From a checkpoint of a small masked image model.
Model: encoder norm layernorm, decoder width 192, decoder layers 6.
Training: normuon at rate 0.0052, batches of 128.
Data: trained on simulated telescope pictures of galaxies, 6.0 epochs.
Rows from block 9 of the encoder of a small masked image model, named by matrix and row number. Rows with one number belong to one neuron. Each number is 500 + 40 x the weight over its row's rms, rounded and kept within 0 to 999. All counts start at 0. Numbers have three digits each.
After each neuron's rows are labels from the 100 images, of 14976, where the neuron reaches its largest size: "place" is the part of the image that holds the peak. Only what is clearly more common there than usual is listed. The data: simulated telescope pictures of galaxies. In brackets: how many of the 100.
# gate: MLP gate (encoder.blocks.9.mlp.gate.weight, 1280x320), inputs 107-213
# fc1: MLP up (encoder.blocks.9.mlp.fc1.weight, 1280x320), inputs 107-213
# fc2: MLP down (encoder.blocks.9.mlp.fc2.weight, 320x1280, transposed), outputs 107-213

gate.195:639470479496480591463471462523498502476519524382440563521504495444553521470507474472498427482487450479541537466498522502517461455504502507521526432524522506551503471529583470492528525538433476548536438503485530533474511472528465467483524509493531442564450508498518472545479571533471527534538475516476512541522468548552484
fc1.195:514496508464540526424512503540546494531554502470436427527499565479484479485524570504524481493554475487440508442408490451509507419466539489514495478551543429498461467515470499459487499498507560466463443481476570510465490526500518509520486500567534439557472504431493516578514393563506505488536512502559512488583537573615515
fc2.195:488555568492458493470536485436517525488560497440434548496468538495528472600503563495512497525423514466452511525461566550481516423488591471455519475549485489509460488556542523494462470599488459480472569455447527499543510517512453444510491553461535441503470497503418484474512525572508449464587494542493486540521546522523503
place: top centre (39)

gate.184:512401508568543493480541489513514399508457480522500458494486501477489535558451481431477469473483493544479450518497502523438466556550528454531496470539488537579580522548534621475420468525520454544497442516536549499530518583471417501527511518496488578524449541538564478484463432472500511472504555490500553522529509506479486
fc1.184:516511461557496570489420472470507470488510463520435564466357549455432482509478563500452560516517429452456459458483551494495504456419476484512538527500506495538464505470456533440461459519476423493467606575462503479472492552472464501563488438529493513490491492512503501456411503423492468521467559549527444516479557483464499
fc2.184:529543472555469482528452551514473461512566488502462440549587500507496524428489464459529524503502513405478485486500537479438452467484524450473603554562499456486501595573431536469505497525446526487475538450479486481527498514463504573503483467491588480548533488432464608474417515486544474520453503510434433483518480518497451
place: top left (53); middle left (25)

gate.696:519466494431581547501529466468466522504523471454479580502447512511497468533522504495522469446491493576486451543476536551570475504509509448528533504510486473407498462593530504531433477432473526396566487462529509483483439414413503510558521564491505438526590427485495553561515474531519598536487478544473490503468499537512476
fc1.696:509530523435463486537498478470456535518530483550432514478423423503526479509453501580547446515572478657492477568489534540524480469491440538517502483495489448451481539548574455541521510503554562494479467523570521509527464453518479555508539553511539471551471583494492515499479413500468547548493533533527545415427515481505489
fc2.696:498498423482570444478461526513490491466584500546519533480529497404453455481503474454463507561493471573508532474524538534501483490550553505464476478488520506465491518507550491505499516500493579496496480480532499506591549468457526493505507579496430551553498516492466494489465454434479527532468494529489490446503517449435518
place: bottom left (33)

gate.575:501476519476407524482524455541505391496482495460505517515469527513501496476492477476462524480530555553514572500509512455428525522498487503523530509585524493566438536440502433556547449531546492526530506544447488476427515485535573463526513522507452439493499467505470598514580538464498448431490515499446516510462485577555505
fc1.575:474519482434532522528560501506479567509490430440507494506444495509519520451437496432432494497487533546471469491517509520568505518429532502490542492504457467568534513490511539493498487567466489500559489551502491534532511507579576505472485420499528445413463432531451454588472470580555543495416455470460544458534492527517546
fc2.575:506537477401475516524512607503519471514531516383520504527531527471462498550510485481516412571515503537446451559519472559531482477482478515488384585535474481482516473530601472496540482551514516452502483566490509527500462465443546517456479507511508421451469545500461474490465454499498608467443516530553471515539463499521511
place: centre (59)

gate.91:555390519551488493470631447543545460463519433486542513479443564525616521497521485587483454458546584514504545509508541542583523479515545471528521582473551498499513471525548481502515522532529503514556474512493460452460472467537509467482575598447475488503453523535449520520477533458492506531450538500554524525446468476534537
fc1.91:547472529447493459505509547486529470481454517473465509497506511540466501567567432494515503468451444536470487479446532499520433495548524562421515460452562419434518505503504540496390529435483508548469471537534457446486558483560514530522427544488506472513492514527498479548480462492497488465467483491511453496431535457477467
fc2.91:588453564535478490532550558591471557525491460578487545513578522521511514552560440469542509556434443557549493447502461480542473445559487544527453464505541472438482456457552508522498528501515522449519464483453493426548501512486493522486490584583435531518495552482434522455441581501490495468493454574454498513455583549483524
place: middle left (49); centre (26)

gate.342:473509518548511503428495511455489571525503446554522385525559518511482518454487553512488505515526549460486543486565548525496489498483497539528535447461479524540431465526442531574439470488539526515468509448489524467578473487468485503559488485572502514470412487538500434440489492507516478476478527482489376497493409491502530
fc1.342:495465569516505385529487542459473431525500548477495597473465484484486476468463434566535536462493510486480508526533519495573501540496512494481538493517468508405590484493463533513530516428525465462497455521515497553481543487557504466479499539448553462536508529451515515564452493424515525470399461532603532501527535494559508
fc2.342:496525486568481503472509484508514500518513521501508527401489448492562491466434546511465493596429441492520462520502474439534457559502425534514541564476487476543549467462456484491497448426553479483526492546488556526493491450494469489541422509487488446551511478523496483534505444485533477462509512575583537481516506497509412
place: middle left (25)

gate.427:461524549468562532466539503494476555478415454540525484513466532484468452497512468426491515491537473525463486493477452496548475579508518523544485492492506523422479528507483446577546495516506535499496502458506550461530509433403495549586477464481524399430536554509546496467523539549509541505471474454506525606513530525508440
fc1.427:488458481526494502556583535479527527514545529492476524487478467474425525556548457451505424518503538494503493557454477501470459498473475470481477528456508438454462518482488519514529465466569465522535528533453504518514486502478509488507519486490423513532510527535511541481491467557515523567442509568461487515533495432494522
fc2.427:477490527524475434519527420434444432549510488530568503502559515568534533488587528476529536497507597512539571476499483504522492534515495576500505477473540498458476518527491430460474492432541511549494564478523521581515550510503485506546520563500486506438475528480524508469485518553434524469548499498533570489527512481499458
place: top left (65)

gate.733:514517543494534478428438509513436496541445532451532489518521459545452494542539539458569463510481488533496468529511485562475492443509466416522445448513459488488450523513557466492479473481529513515464404486516477422487560496529576433505523558541520502507491462510496477485461541530492450476497408450508474526463445561492555
fc1.733:474472543466554479391462549487512530449502487479488495507447458534545522456468510455466469490506454502505552509446520478485531564587480476485509525481616459515487501411496461527456498555452410512538512504483459514492485505607497421539490523420519509455546500486480511434549488580482513451454573478512542539518455481571496
fc2.733:468456499441559519522503478512483507406517504507433568509534507455450553495496458465429483421482512534526482509481512477492539576523476445484512576575532464461507411559425441508506548505532450508538516495508477473434505498541503523548537437457526480489468441494477433500528517591494526455586515458455565520484480557529483
place: middle left (33)

gate.145:456398521536416536462459474481490586467558531503575459537477549480569548566418479492492458489428455472560480457514484480519530551555495505476515507570526474458526447510520504481455474464524504530545512430455581490588496524538467475461427508552540488518491514528451439446508475499462506457503503479471496499513507548446534
fc1.145:546548468466518533512526446553513546506515530535515485525534579472465486474428491544525532470496513445523423474508586468438539521525449535453521556482474472530557499447512531429478558488539402504485591443530466495513437453473449479450504433466496434492575548417504525482413488511494443506546551533501485488546517464470530
fc2.145:568495463473479564537431472486442501530518562548488438455497598508575525541508484578382518494521453407540546500464503513503535532494446544491576515474460487456516504520432550497576550468548448507468506438520513514506500504474498490463531551490461470385548544479517518534489468472472507487500499486570536530458499510471528
place: centre (36)

gate.172:531525453494549392508501545448493504496535534543439525526558521524424519469470493537526511470495517451485497513474524536545501472489523594500557547501451520530485482510455538504454483502490467465509481498482502498486591437496535541527588506462502501485382424422528433425402485498449520501515515467529526511577510532469536
fc1.172:533556522510531452492489542534482556558543475531509436442552487542476520436548378550440498438523501391496454490489534514518473463482483539487468547513544471509452515510459539481524433560457458457455494432516460570551536534529515529440535485538442522500468491482564491482469561535468459528442469478556428487504475454493577
fc2.172:570518501492542464488494470512463496580511492508550558480518542496439541518532403508462535524576415496591563506522531557530454474455460463513512483477478536514490464431429455520440487528449516511524485449510468458440548525494583471491539570474503439427507501448545554410474484486558482439448455481504534548498564522485518
place: bottom right (59); bottom left (41)

gate.518:513490524435460506554499535450505469464510500519521558484518509522500459504443498520526470452445552509428511512604422511489514526475517602430529507504546496457568463545517495523468424587495493457547484529456524553496561520490470504557458530497547470489531519427498428516535522472449509429489467433483531509489513426461508
fc1.518:482433544449559516459582548465513425517500496533453509518497525587546558432492503483490542478492441524416508520521443491434453524500468538462477546439533500535478582413445491509456539523496439489469547493454515468468506482482471419522501491480502512515476575500466482539451545480521532483497471455440513494570462429444483
fc2.518:547499523505503460468474507538497407439479452545538484532482489513438492502507537463529478509450448500486449557489479536452510474538493537478529509436474443488571542442539518494429527467524503521510495481436535485578527513503493453457484582503493500567534479428487539496516422443538526504488476517455582476511500486425510
place: top centre (39)

gate.544:454481450526490457558532397492499475451520445546517521529501439424558565532566487530462427502493433494471467464472505526529582551565466497491473518488567493505469440504459517520414480435519424550455520448489505504514497421498451484432486509580448460521454489530489492474550415493495505521553573566491497505536402478567503
fc1.544:487541483550525481430437546565476513526502511463513578484561481566465479480503549478502539538467482444393479499484550540405527447479518440563512541510498538472566511436460478478552467496545460516577507497499465531515445502516509470533539471497521474530482518420477487578539583522463451536485462507476487488478486571526551
fc2.544:586457490511474479495514550481539489508514512523549547500486581452508443504483490523400554413491463546479502512435435528461533524502515462546585471510540499561487517505477510469575490539427483494486549469504533486543533431531466448513546453467471502551437464583459416448458558573481430520523499518460410442515557574492532
place: bottom right (52)

gate.247:538485491497550488548564548459490533507511529554485489476463448557532484543524479453463504488504512489532477485535543555479463454460491484507554423476545483589489437516501502540423468474447551491460516395548482484479570467477423495525489523501475452483538502469522467524535527527499662513481504484465504468508476479497452
fc1.247:486494459490440467435486497570486497444522559445555462544547584415512501449523526518496529501386539539530530521432488522510497518537456548489451527475558525476554543504509523549558445521478487502582496496464492526519498528471462469517524442586481550498487474485478529542436478372431468473577466527450586533582527425536467
fc2.247:470452480456451468545471521525486511432542537527554385473520495458485496472481488548486488530484592522516457489507551534418454513478489453447480466497558592561469515393543518457540513517486523512518455483510517536472519611516484565501488449596561531427524499484489466542530397441480542536537457515468505523494605444554512
place: bottom right (47)

gate.163:475544453498549486507444488504508444483477452522507476534461448520509507462544457476505504431570535497496546518545437503475463474509547541536546505498475477469467480525484546509512462572485557535478404453514541527545557456450551580500528446492497508519494513509497489501484468457517407502491419504484427490508471596520549
fc1.163:505553461510457461447515451558484504501494473495575506478517480517536518550455610500414463452523552494501471500589517467529448505520507524486547581553495409480522565542508501528496476605484504451472563521496428547435488493514531387521512425519443516449514495503473489575544525541447508512503531521516480468461522504460486
fc2.163:492518559533500479478502470553482527557520440533483486473529482570550513506533587504519492507545505473484520511516518442526513460526470524539579500522491429450449488517528544500481530500481524475540439495481538589488388480508540466474483498588511499456494474485488464476486493454489471489481459470562526513457499501466358
place: middle right (30)

gate.141:480556541450555552596461491502506521454473490546533431512487486451443523525499512530467513511541464497477491437533489553582486528474555497466445491474536532564555477449502510536510510508484444477577477437472530423461466452490527521487473529498516567459475489407519488515487484568519487456522439476512465560495495508556429
fc1.141:505488456497501558519547546502521523436516428494495462542453503535487500523484466485469486429460493534494470468554518512483508527500478505515463470472529429477436546476505506484607501500516450541532499514491516430501466493457549421450469473520509537492521498428486555478485461508529575472500475535464450517502551503429488
fc2.141:471503421506466497580483471511467479472531460450512565469430444469492459467484479502492517525466475507535460483534473516551483496476456543521505524515475499530530461457614489504517448490467434487553477530572461602500468417502523434483535509471511473470483462530406536550550500467525468453499520542534534612506547509495502
place: middle right (40)

gate.115:502498532534449508542479536558541513539502486506410565529483544524525506544518460536545539474481467479454572495518510451497537459498486524433504492514432395436457504517533530507564471525459490447479419444429456474462503505508571508539520526553556492514467484495449503527518487487437562476516481527473520510478435525519532
fc1.115:547490442510501522397500463501515506466432529499450513491502566457476477468467554451475418464466538551532536460546503497465516510456538387531485495504471426542493455445505485449478490534612549489455504474542531549472496510485419507542511395427554482454433525466528471546533573485564480499478557470461482498522535490490439
fc2.115:482543469462497489466499539550561541434534480422539522429487494470480424475483572485454467444502482498534516457604534506499516494424471466536462543492496491551544510432468513474525554492518538494420528533557509546487439477498505465458457458517513539505507594532513491553485556440512474494532520487513469449543548459472479
place: top left (49)

gate.692:514413479467496464512458446519480499512583456516460472430451492508500556529449574498486490525507494515521494596532529505518478542519538509476421524532563503440507611498519444514463496528525474482454459564537528522471482460419500469437523422483535529525541465550486529518476462537502554557523577502492461551527493472520488
fc1.692:542501483478547519449506557486479467492491503468536539537524510493435489490480431475542501501541499522432494526439384465494484452529497545479559430470500488519440448484543542517496520511383502453532472507502530511560519536560475432543491501502454500495472564518565504489471519481480526422520510490517516439456516503558417
fc2.692:516484442531492455503504517488509487513509450479471486524538507533501514468484442528461469446499489434533450504545527559488487494499474532556474453468548507434417612470487501555487432527509441515458541515478536504449495472473506481445491422430483542496529554541501456475552479522452527487463455488566455436512415481546446
place: middle left (51)

gate.160:514510479507460508527495477548450522494546524559470534536462479530513479474412467591543511548516475449554548496452455490556562541441503481514475471558450514454458506396503520503496491478489488525554509475532493440463505535495508451531514498504487465562545455481550506450560505509549521545496568467506512489479425525421503
fc1.160:536563477499501535486538475484482545505475520423457508416499522470564526520457513528501480529480512534518533526496498522497502520539411455529496529521524526533495550606514538427550460433501438516505557500547454522488506412443509485460487551489547509483518423513431449457405506523494425484519470454539493438464563496540453
fc2.160:467520500517482458480508471558491521482526496511510511474483591545592524471487505482483523446510426486542521449516533449479468481517464535536513478437478541427470442508501478450591492504533532514457481526526466484491488536583579432538505520531472516523469555470517543509409449526442497453461556518476503491401504500469464
place: centre (63)

gate.430:519496419432536432492481472492473491568502451460495458491557459552488545494417495472548444556528459513456516538444506589492384476515464510413498548562499541445417514533466516440529505536481504536480431479467520455517514534578552449510457517530490525498461526473503473456451459498444592471483523510539494508541525570527511
fc1.430:504499402474482516520496557586490497444492565520469509571506501592471547455473494391486486522590531454524529499441494512468459445556475499465563553568495505442476519440461524477520483478491477519420428479473517538508481546503457516568468469576493515490565549474511458483406440494535564418556584497522488452521549532531430
fc2.430:493489527515510466471539437484494551561428520486494482468502520411470490546497466478543532540579534495530447504531465436595437475469489456510497503605479462478479473517463500488554493573507451540431539436420473464551511492529445527521471445516473481600530438594429526429520413523533542512580490522515421545515544467490440
place: top centre (35)

gate.689:535464536494517542576546443538404580510516462486485452528485456480532474535473566542516526446493533499474521452520460455582462536506513432463543509453466449464456570481581450534429481461494572528520522497521517541407563456456522440493497514474474536515503505542522490514542558493489526471480512510533469439575485580471500
fc1.689:540554507514448502557579458549509578449562458498471523481486537568529465522511541436467471472461441485495474556454484496521462513462530490411498510527443451529503520467463514456469528568532491525446533504495528466469497438465469492487512480486536525522395495410482494459512467490497457523480551493502590556561524538504530
fc2.689:533567532495468555514454498497498530478488422476447546431519412534487517570464496490486498473546507457499522516475508433554478550492520485497482436512471524461508465501498512473539556525422523475500551514467481501518510464492458489542587470486501519457441500438500530444529470436453526536569493487550542558468568568514527
place: bottom left (59)

gate.199:524530533486509492482543538443427505441473490509504521490541526447526461502444482509465573565536489481518439507564506494530476466578532466502458519568474521471515490543476486504563483515436443576526565473533403449565514520438466456553539489478525492500501532423472504539481572509461474594456479573499557462505483433569485
fc1.199:449417450534551521523467518496478526513453467488481539561501546556531519453468510519471510508539448494496508519461463590526554465511541528525491532591487486563519484456505566507500417533455513480455387466474530532517524503505522483474466438459498519501499443543528454537475546450469532459610446483492526411562482424469496
fc2.199:483569532558559525571480505433520591479471500456467454575508516477521499451513517518447467522507407431521458519443573473404531537552617497494499506556445492466475512504474432468544494465490542476548535461607542503498487526469498504509555468498521513438484416482517406450481484556438539480528496531494429476532468478452486
place: middle left (34); middle right (28)

gate.110:511466429460507518482515513500485529484489515535534489492512491554476514535506515512481456447460457567469508581519478536391553477440504457440521476498572531458412460431574575545554484455463523504593475415496502513431484504535541475470447459465483557492443478531495534436521538440554495481484484402480554527512503469516498
fc1.110:566450458491525483445477478490472528510517538431506470483459497504459552526537494517439486446519483484523488535526492546458507433472450509563543472420597468485504493459561531508548530481498494444535456456495459573425531522522483516507515472564536488500415453515519520454471528458524481534542506444469530473538449452524450
fc2.110:560542528530525498517523545461550476520481459533513512428538485409494489525546522475547448471490433498457503429444485553550473514525474457525466504477480437518464502621480514570481475502433493509514516481482450489429495578494536535526546498433533508491459458461456462448472478614418488539506493502541511463494493494464504
place: middle right (41); top centre (29)

gate.403:542542478475540514476491472520541454430496502539506591466474523485486546530480478456458479563550550414492492452513580506484477533514472516507537507484503567517501452560477499466464491536472483506484511508495514491521569489545458536492500486468440463476460520491496551499551513524474512485581505487498476505534454495555508
fc1.403:563496509438496520477566428553480458397466496433493598444566481492470577582535460457473471538564446470481511442513575471509431563479515482490584414511491500426495479563461534533506456505527443487454479586497486479487488514486471554478551498470480524461476445502456555454497500520516448487515500557495514499559500472552507
fc2.403:533538420445495479563520525495470487549480486480464470525489514462485489447484536477505482510454563454511557496504465514535540483534596514530565532454469437485533487511495514494507525472502476448480557518514500508483460481453556511539558482538544514534433474536517503417492564538516503517523539551553419519510462425540538
place: bottom left (40); middle left (25)

gate.5:506449470483482416453513497482469497533620479543484450499490495499510464515516532453522500456529510436462505507556471526526499560514579464462503495530501440548545504432444513542542487487507430459506455471449438524501572505492449517495505548541504494519478469482484472568530552499467518485532459485552511519535511422469407
fc1.5:458554443551506508448496465491501464492439449475516523512402531477439490451578523486470531512491452460496500463545511431454494536522502464498541513497586411477413496489488513523499528508488558488425498500520469474483544428492542618537566475424495508504430490547478483525570527513518526526479490491520473564457531471503571
fc2.5:433479444531575472504631471519553627474552492525515543567490451487472496487540426475502546583552514449488452487557504504477555549489515463492488482529500423519506617457530486537513511543490528526491491468490459533590444466436566444542479549479493493495490470516528527474561499429473504451516495462538475489476453494519502
place: top left (33)

gate.204:536483425554475426552472522422461521501560542544518480504523535419437543456407507507500504473459486429512492500463489491440522490532492461540490516447508476500505561363594531504525544468542474490534513513517498490527493468501550476493465528574532511560478517469558528464589498491443525537487530505523524616484473534465513
fc1.204:505460498514521495410427539495514466490512580519503491494544498572434488493489455505413432507410525523557514459465564423539481497469478527562506494513510476481511557599580473470542473459490442538461454431505542484572519550535514517548456445493476521503488504498529584513571503487501498494527430549473567526447468523454552
fc2.204:508468467431505546420521479479538494443430484470541450560509483554511415524495458461460527495497474486466559502512529507524533466430568467461449518500514518506523555422519503532523516469496497524470527545530523465601553524439485522489469509467457533429498454445429505561468507537568418474471440502463496546467503550566508
place: top centre (36)

gate.150:491477524473454505483572543485513468547537434514466509466518540484439473504505471582526542487459546512494475468451493534516482563517608523495477426501523478512519495557470501451467437578394566533496508529507542480514573532532542497508516495535493431594585539490491535489473480557500424463507528538498443461463500388499467
fc1.150:462554518499411483472540531567508498524496427425427513452538509482503497548484528485485449516522451589595437509531469535582521532459614488462466500479471466452429554560485536543511441536493462499530485440522478524510487482482471510505555516480484420536505465439490570529514471467513527464448540464533449473494475516491474
fc2.150:485530528451438461475524516491506493487488492441460486482441545507400497561543520507418451521464478525571516502501442500620446529551502526466473488477481413537510478496458471469490541471479516549535486497504493501528531492422539540496596470529480510571522484464526473530468533447458436579503525459478481548470461524509478
place: top centre (45); bottom centre (40)

gate.139:503492489517497519415504488553483413451573519451546529517530482467467484512556469483483500496513583459435450458476564501482472538454476524483474457506511511500469433522525502520480451548518584552573485498497553545478525536450505551438540503452526432576471450511516486438517490447508496600485542516533495498482486514492558
fc1.139:457520556536542473534499473521470505453518525572507432477466480478465480472491523406438492506458551472499514455548511544498537513461482499462525480448512491446541470457439493558541423523520553485543502451484492492586494530510427572472504522547515460582454481508550470453475492500565472574442498561503491539544526515520599
fc2.139:468486528483483448522477448552488527481559511495489565486486535464442452459453518433491511521500523596499512420421454479484515503460461473474601498523499534493488484410516520466465499508563531474478514517449524475495497527567526462543551455420516548470519508595539570577496509463478487423520459499486579475406507558437549
place: middle right (33)

gate.123:469486512525513512392573503480538428536465478494542516509509527511509511533502468520501509515521472442557424478443437485496544507518460480533537625543479516531501584453463476527458532451468491609487415524444461529506502552558447494483478443476500450486478494514439466510446508549524530410457490465490503457465467570538487
fc1.123:543526486553464523483561519545508459486424555514516509496556502536514509500539446521502432465546483529572567479471504494561495496498523507520504520430423491471454369508527508452431419494449473446454557453442496555504551511463466406551482485530477561484494557549481489523531549538447495549497507453448456503477379523501517
fc2.123:476446465478478491502504481510539529510477489446488513513508604520445542530462393479455499549530501497516507560495503536433507536521532470450530527471495544463452503475572430533447476549542543481484537519494546540543570444492478472443499535454499486456531563556479509490545502564461585534554526527504535425495413538525426
place: bottom right (32)

gate.310:468479480550487568484512534497498511493449390424474502497557476573521562454517523529496565564477464501433544504537518531529544492474489507528455486506502498549572548477441579501499531513546506516497525486498504559465433561486495410522543541577481463501490481475455508546431495468444482530443504484499519491545492516452517
fc1.310:469453500488479515549521503525523522442404532478522484498620530460553479467483487546490517567486488473506528541487486460485534442533500505510510575488476490496504517494487460492522516413501480484413524495382531461507514495383491519532479539536486507432562536517574528514469446433431503563507518467456445483416486508551516
fc2.310:503438489501470473539464429532531499515535485559493508521479435568528506497473454418508533408515524417516453534411580530415504487520457533445440475460564551493517509549550444470507557502583446463563534529551494530519469491515444469468500496521565446498477526480556490486517537566519516478459510506523525480488463475524440
place: centre (59); middle left (26)

gate.565:522519555461498535435494546517549487492494447496477557442455510467434494553528445505510513463513419472543428497491517453485487499544501499530527480523488456483516451479491538440523569388520451497469452490436506492479513547537479576469506414463476478516570494489467552444503472533538480578455555464495471556474449477528544
fc1.565:499442509494424450489529489496472531524483486474474488477501491473481516405496523477530520465460455474521504523470535540540526482438487480504507497542498484504487560560503446458523505564504605519389489474519526501537489450502512520441556472558498434522487562453478468416452532467394487500500505591460487509441509451503485
fc2.565:486494422529490439477426542549456553516491524559441515488581481519536431455478542462552445495466509469500479524447497504456528470461489517560550505543531437494485549501476491485501493525492499482441506559538508495570485528487586527496484537514477487498522581521501451480506525529437474514571555473575503499502493544511532
place: middle left (26)

gate.558:470523431423481461445480438494487483523455458473552533511484467432531488527528459503513520640504527520460509478465538485463495493499529524456484537476470487519485520493503515561444477522498505503516414515459531512430452605567495558474424481516556588512464475442444463491601483457523416388479470535522507542524523480543548
fc1.558:541499532528565482442517458505426486457531561420503422457593506445516497485448505468464580551508468529520478477504535520573435502544487483468502449529439419467447528482502540491528528563551532471512524466483497476536518514540489495544475519478512546497474472534514556487432494520470514521501546527468465459450492467486498
fc2.558:559507521499492555479530513490499475493441487486546457455527462482526494458381545546521461537529466585470510524586518564489476548514525465510560444557472453475466522432511512543412530519491544481461532539493557411533530511504494501523520491520429583440464476584539541530488554545526490555488481534469560588450494527454405
place: middle right (27)

gate.341:450512529468528593473509466420471571432527533490510539547545499460484531513503519489492498452527516508559462531571477541502595516523521454512499509465460504472552533554465518548495495598485484511510518493484458478522508507470498547473450521502416440519546511504554503556550545463496500583554467534423505530494496504470535
fc1.341:537477499540498460514484526522531508505474455430456510461466515455574483486512433519475544500471469445472503477521442500498441500540489461507483522547504502507514500478474475526550532514491501524514479517477511497475494461531475478480582508513511551494485458472433479517503533515511449422462534509541512428494531488494450
fc2.341:477495480537566448504523559466573520530461466512489479477509512502536515460543470550506483338497567532524477502405495577506436560497493467528527476589517490472482527489497521487540468512523450500488500463506518489469524477533465493514505526507482537477468578501519550473501485544487486473499517475498539439417466464521515
place: middle left (42); bottom centre (36)

gate.462:472518416469506526453467435555468503501487560491490500427420518506465613512530550540474443534545527484498524516557493532474437500531506437556448479499472489540513516506538470493503516410480536458537519530490435510525503419443510470503501489496536601479483517460492493498514542536583522516456554510532487466566466516483427
fc1.462:547599455500481528503491471477552468521549465567495501484558511466510474529523506472469466512463476473551452519512528545472481495530519472508430453567548440448555497572549533474454504434485573522542484488579518498494468466442510487536575488465523578504513499483484498573452522537488493559430478517493511520500446533493448
fc2.462:550559537453416521465484495459522472470476495450469451418502552559477512523461519506440449514553437553508550534470467462472566500498480499490501483546470501535527436540519507502510551509533523480556551482532550583520529491518485565521493551556437496484541540475479475478496507537567556548445536490482475454540513555468555
place: bottom right (100)

gate.624:537413487554518521551489473533428488448524506532472514531472490559512464491501435455458509475492505471578457519486479480521547583515553518492449448481432521451465527551513543478467574496477528519440441507492476417553471489498453542493467543462463529538479480544589523524487538570534501492531441500585468433483447512526523
fc1.624:492439442503547478500472495498526567507543571478430525502524467495508456464496480522458386536477429499537498499469592555523493502429518472552529540506478443490457482611523489492514569409450457442526525476458512504579487453474484570514511475467480570536463543536511513485568558493487511451451502598517520484412507516562517
fc2.624:512507422466532521498393447490493434411509487476536515505579528395471452538588437589511510521530513377474510506426504492403505518449520492562502540458537468425473513469571546444503474440501523489546444538560534514476448493511473538581503519438548536425492432558589494473515511525481481507515556522494562489472576470540533
place: centre (98)

gate.548:446448552515508440501530466476507536553591544484560523481541437518516492502502430508486538541483600488488512572479440469513511407521463505447444411516454481459543534579507527498467461507534536408537514493471542479520508546483473469501482436476432475430550499487478495543500470467500543473465501499521489510522517391460483
fc1.548:493518542501443524535476437499597522521549591482478508532490467520475517512511472478443577474484549468509537517522572554470459540480500442540396513460453512479558511488530493547488541466539530506527518491549554466477484534506489527444547514482474440482484546481466490554424472546483503506508500490520535491525494519509548
fc2.548:506498463503435450554561513555483526498503459493434473545454522480577487479512580545573489547506485439457506504432451489569524474519505505475529529541545471515472493492519532556562571486452527461544510548536503496502502489526507518498460466465505573532570504449498511457514492525542453608468405472542522556480456503457466
place: top centre (55)

gate.731:472542518468533569505543524531507485487483482471430393505414533537576423498510522479496557567426471454528560529503498478492484512473597578541504596431463442464515495567507568513512502431492536517444547509486538440544428508512527509512483558488531438541510543549500536589552530533489450470492556513446510554486453489486453
fc1.731:466501492472488437417484521441483426604500412537455464509461500573508453423524541506567500534445464493552511473482523533534546485502482479498541500518505560464467499537493514480447545408555586521425477459545540432563506495498479521410476544492540482531434468458515555467489489461487588508516528453526516459558466476451468
fc2.731:410515545537515438501464533453507536581553483497464510494456517529477394399486542439476475507544457434504424491477533553509490569552478521551468446521487530462507422457461548515496500531465392495462496472546494520568481500591475478386463500444513496561508527505508528530485493480522531463505533496514512480439513477477493
place: middle right (47)

gate.515:546509446486570527485514497476517503477507470426525495478453447489503501536455460500651488456472510496577462545489532502499490549522502512569563457540518508495458515439541477501461510522545434525465428465562523479572502498551523516481454554513476466482481548491547495470521527522581515493505544541533522517480495459495459
fc1.515:478479443553504481451431529493504508492428573526519479500528547513520493513489527569481414459477489503420500438481512515527513428480545584473524556541529378568441518515510553513413483522528491528457467492567427508527448483485498559495517523564482433532431579508504482508555428527562541507549547533498481517533492457450560
fc2.515:491473468507483526532500471501432542483530559500495534495530581527494491483452483559517472573457488540442498462507507477531499506455499569477475503528518532559479517525532581515487495536532488476501456476519551510476542451514385539442482491548490577572502467525462453524567484540482535581548503523506441540473550509447551
place: top centre (29)